config.toml
arch = "unet"
vocab_size = 28
text_encoder_layers = 6
text_encoder_qk_norm = false
text_encoder_positions = "learned"
norm = "groupnorm"
upsampling = "transposed_conv"
lr = 0.001
epochs = 15.3
lr_schedule = "step"
warmup_steps = 4660
Rows from block 6 of the denoiser of a small text-conditioned image diffusion model, named by matrix and row number. Rows with one number belong to one channel. Each number is 500 + 50 x the weight over its row's rms, rounded and kept within 0 to 999. All counts start at 0. Numbers have three digits each.
After each channel's rows are labels from the 100 images, of 14976 (inputs lightly noised), where the channel reaches its highest value: "patch colour" is the nearest of a few named colours to the mean colour under the peak; "top examples" is what is common among them. Only what is clearly more common there than usual is listed. The data: rendered made-up planets.
# convs0: first 3x3 conv (model.mid.2.convs.0.weight, 192x192x3x3, each kernel summed), inputs 0-95
# convs1: second 3x3 conv (model.mid.2.convs.1.weight, 192x192x3x3, transposed, each kernel summed), outputs 0-95

convs0.116:588422509508506482452452450509503491476514470435516517450465527478425488529526468421505461481467582615521500582479509531506483504381529523495587385575523515453480547436416459536474492548492510554466512474482544409523551387478532554486473528570489584480578498550526539557506503511529497477
convs1.116:512576490542382573507516525486474528461468451468542514447472524596443477515475605481567473467479510449568516478474451515427418525599516498508299508477418499472547510555520501495453455496489504458583399584555435628456473519527569538511467509446513511567596533548464452516506466423419567502
patch colour: grey; brown
top examples: rings

convs0.124:411507517471453444584571433581530460551521514495574492425554436500467495490524546437443515544557490486423518493490495448446489538525463488444487508469486491517485525449556578474491474585462475422470498387535451496537530482466454441467455445466620545482496496504496512427456467452543627596
convs1.124:623458454492545545438478489459452564539446544564502502593475575498505501480527483549440494450504471564533452584528505498550427482462518539469522436464454482526528464587558364474537469410445461545515514568553575460451433655471479579522595448483463439453440490504553427487511496463539505502
patch colour: brown
top examples: rings

convs0.69:557498619485514546448449511545516481504467433602520439476514522528478454437532519489508416417499540569496542512534432452500473485574475509434518409475472541413431514525504454479648506594500430528601451508473527475526546575552497383552493480464507500525434496542474452578523501498481586434
convs1.69:480555526523608426537471476475511568502493502467576519539594450516458530523460461516503576620492499548450460425454449444494549514476484543512466575520447520542557417447377530593476540487533490499472501397494482627444568499487532552428464588499391567496511524561450545515408496477475517487
patch colour: brown
top examples: rings

convs0.161:533412472529567482493561519494518505419547506547510544446551450624570491441563490536541523539511444487481519513498509428464512537497545383495540509439545438481453514429462532555461424468447503468521462544482473550488533547447456454558518395427462640518466522523518513518436454402488531484
convs1.161:498452534501509606518445440441447535529373437501555525573463475467422553486477529532469481453465544441522526526476436493538469477504454571478401486549473499475463508570503416548528504449525477496458494592475550463409425464420497500425502515567464417433426495416415416509563422604490506508
patch colour: brown; grey
top examples: rings

convs0.179:533533471405544503502540518464437498404497624470555448589524544498470495520571453542583654444473431599460411483537519500491464532541456580547593469566437494519499488559489507495463440543495512449475508511466525539518457503428490532453498452575596547457409502562528525564492483471542487621
convs1.179:405586428510450586516553449523526568588523477452486584464572473460547505493543507503439453532585490400544578536495497595534484517572460476461444514507554480439460462469528521531432521495482563482554498540521515341495451484467524445611606512449448454523425452486473513480589530542480561476
patch colour: brown; grey
top examples: glowing rim; full; lava world

convs0.31:520504482584622516611448528513501428501419528449449532471517457577508449475572468511439586454494468492580502492451562576483486460437548504447453484557484511488547515603438498557452558562538532457442523487485574535536599565513519472496542507533466498507522466435522591597439523541508497501
convs1.31:536454456529514444457603495543464609582461502500563513563519471493496498494419535526497498467479542620474494561548520487478493540573415486546615480499576543452489454421456438483509465475517463490487577412425482491585524442540548521474443580395481480540502550525491496522600449526436493531
patch colour: brown
top examples: glowing rim; lava world

convs0.15:486501435472422470515451516479468485572538517472515602558464511535375526420572548517426487508584562494457509529496400612471449520496515496517484448547539496595508510501503469458587476536492528487474539515477499494483445526488487452491596478525430465575516529503547552494456410377559579487
convs1.15:532529503476505442644527570555551497458448483459460420541531520571572475563507553512536537529418448450533389577461517429523518493460471474443524567491542514474442505499505487435483548519418462450499475531523462476460529488501500542469406418505456527460541459507505512479526584558488485491
patch colour: brown
top examples: rings

convs0.132:601469530520557506491487530508396516415475484517502427515489541527540505477487560405422489505574416470494470466473501475467480388515501497469448578429483494414612566459429458431482473464529527482448422513434526537518406443501402587473594502400527498484539448493507484469462484518470470457
convs1.132:436528438442408494588515575474492548568479482504456504495491526588513557588502469566510473572535589535452521507418470390536562554473527492516479435523526564534390588533557452504472391500495505459561499568585429461464442537449555500498536457504470502476496486604487458524529539424420548483
patch colour: grey
top examples: glowing rim